A small image captioner, trained from scratch.
Model: 32-pixel images, encoder norm batchnorm, decoder width 192.
Training: muon at rate 0.019, 3900 steps, batches of 384.
Rows from block 5 of the image encoder of a small image captioner, named by matrix and row number. Rows with one number belong to one channel. Each number is 50 + 15 x the weight over its row's rms, rounded and kept within 0 to 99. All counts start at 0.
Before each channel's rows are labels from the 100 images, of 14848, where the channel reaches its highest value: "responds to" is what is common among them; "lies over" is the class under the peak. Only what is clearly more common there than usual is listed. The data: small renderings of single solids in any pose. In brackets: how many of the 100, against the usual share in percent.
# convs0: expand 3x3 conv (encoder.blocks.5.convs.0.weight, 128x32x3x3, each kernel summed), inputs 0-31
# convs1: project pointwise conv (encoder.blocks.5.convs.1.weight, 32x128x1x1, transposed), outputs 0-31

responds to: blue (26 vs 8.1)
lies over: solid (99 vs 30.9)
convs0.9:44 37 26 47 66 50 50 47 33 57 57 38 66 60 32 73 70 55 43 56 40 72 55 67 96 63 43 53 69 52 67 50
convs1.9:53 46 53 34 55 64 67 32 60 90 41 49 41 61 67 39 39 41 44 54 57 44 29 36 55 39 25 26 30 30 74 42

responds to: red (32 vs 8.8)
lies over: solid (76 vs 30.9)
convs0.17:60 49 26 30 47 50 26 81 49 45 75 55 53 44 45 34 72 49 26 71 43 30 75 61 68 58 69 51 46 48 53 45
convs1.17:39 84 54 60 23 54 61 66 64 58 73 49 35 55 44 75 61 48 55 29 20 35 55 42 40 29 54 51 45 54 65 69

responds to: red (30 vs 8.8)
lies over: solid (87 vs 30.9)
convs0.79:37 36 49 55 49 68 49 24 21 50 63 32 61 47 32 15 37 53 59 49 47 61 49 27 62 45 75 43 59 43 25 32
convs1.79:52 67 57 46 38 51 37 56 63 50 26 23 62 62 63 58 55 37 50 14 48 59 69 49 80 19 56 41 68 62 59 49

responds to: yellow (26 vs 8.2); orange (25 vs 8.3)
lies over: solid (100 vs 30.9)
convs0.28:27 33 82 40 60 27 59 35 54 26 64 45 33 30 56 56 42 56 42 64 45 64 73 47 21 48 34 49 40 46 55 32
convs1.28:76 49 26 46 56 61 45 59 55 83 35 28 71 62 53 42 43 62 53 33 55 62 21 68 58 50 47 54 75 50 64 71

responds to: red (50 vs 8.8); cube frame (28 vs 3.8)
lies over: solid (93 vs 30.9)
convs0.58:29 47 35 64 69 74 58 45 48 68 24 48 39 57 35 52 82 51 46 30 21 65 45 36 36 39 49 30 49 28 42 45
convs1.58:66 58 53 31 45 26 34 74 74 41 77 30 50 60 45 56 29 37 49 61 65 33 48 44 69 72 51 68 52 76 56 51

responds to: red (43 vs 8.8)
lies over: solid (99 vs 30.9)
convs0.97:49 57 41 34 34 39 44 78 26 68 51 33 83 45 46 35 42 64 57 77 50 37 55 43 64 41 48 62 26 40 69 35
convs1.97:44 85 31 71 51 53 43 80 65 49 70 60 47 81 33 50 38 74 53 37 48 48 45 61 30 47 47 70 36 55 57 43

responds to: red (39 vs 8.8)
lies over: solid (99 vs 30.9)
convs0.15:64 60 30 43 40 57 42 60 44 71 59 52 54 61 39 17 49 77 72 72 47 42 57 54 63 35 48 63 24 23 34 39
convs1.15:73 48 34 49 53 62 63 66 63 65 34 36 61 67 40 50 58 69 37 26 72 41 40 62 54 67 44 50 82 67 79 52

responds to: red (32 vs 8.8)
lies over: solid (96 vs 30.9)
convs0.99:64 50 31 69 51 74 35 52 41 62 37 53 53 45 51 41 53 33 58 86 74 34 43 76 46 33 72 66 47 30 48 34
convs1.99:73 73 30 42 31 55 60 75 46 48 49 33 71 58 26 59 53 60 49 19 44 42 56 42 57 56 59 71 44 45 35 81

responds to: yellow (30 vs 8.2)
lies over: solid (81 vs 30.9)
convs0.74:51 68 41 97 32 38 33 47 39 63 29 25 68 43 44 40 54 49 53 55 65 43 57 31 34 53 78 55 60 49 44 47
convs1.74:44 34 51 27 44 53 82 44 69 49 42 55 60 74 47 52 63 46 49 42 49 54 29 65 51 24 13 49 32 71 37 62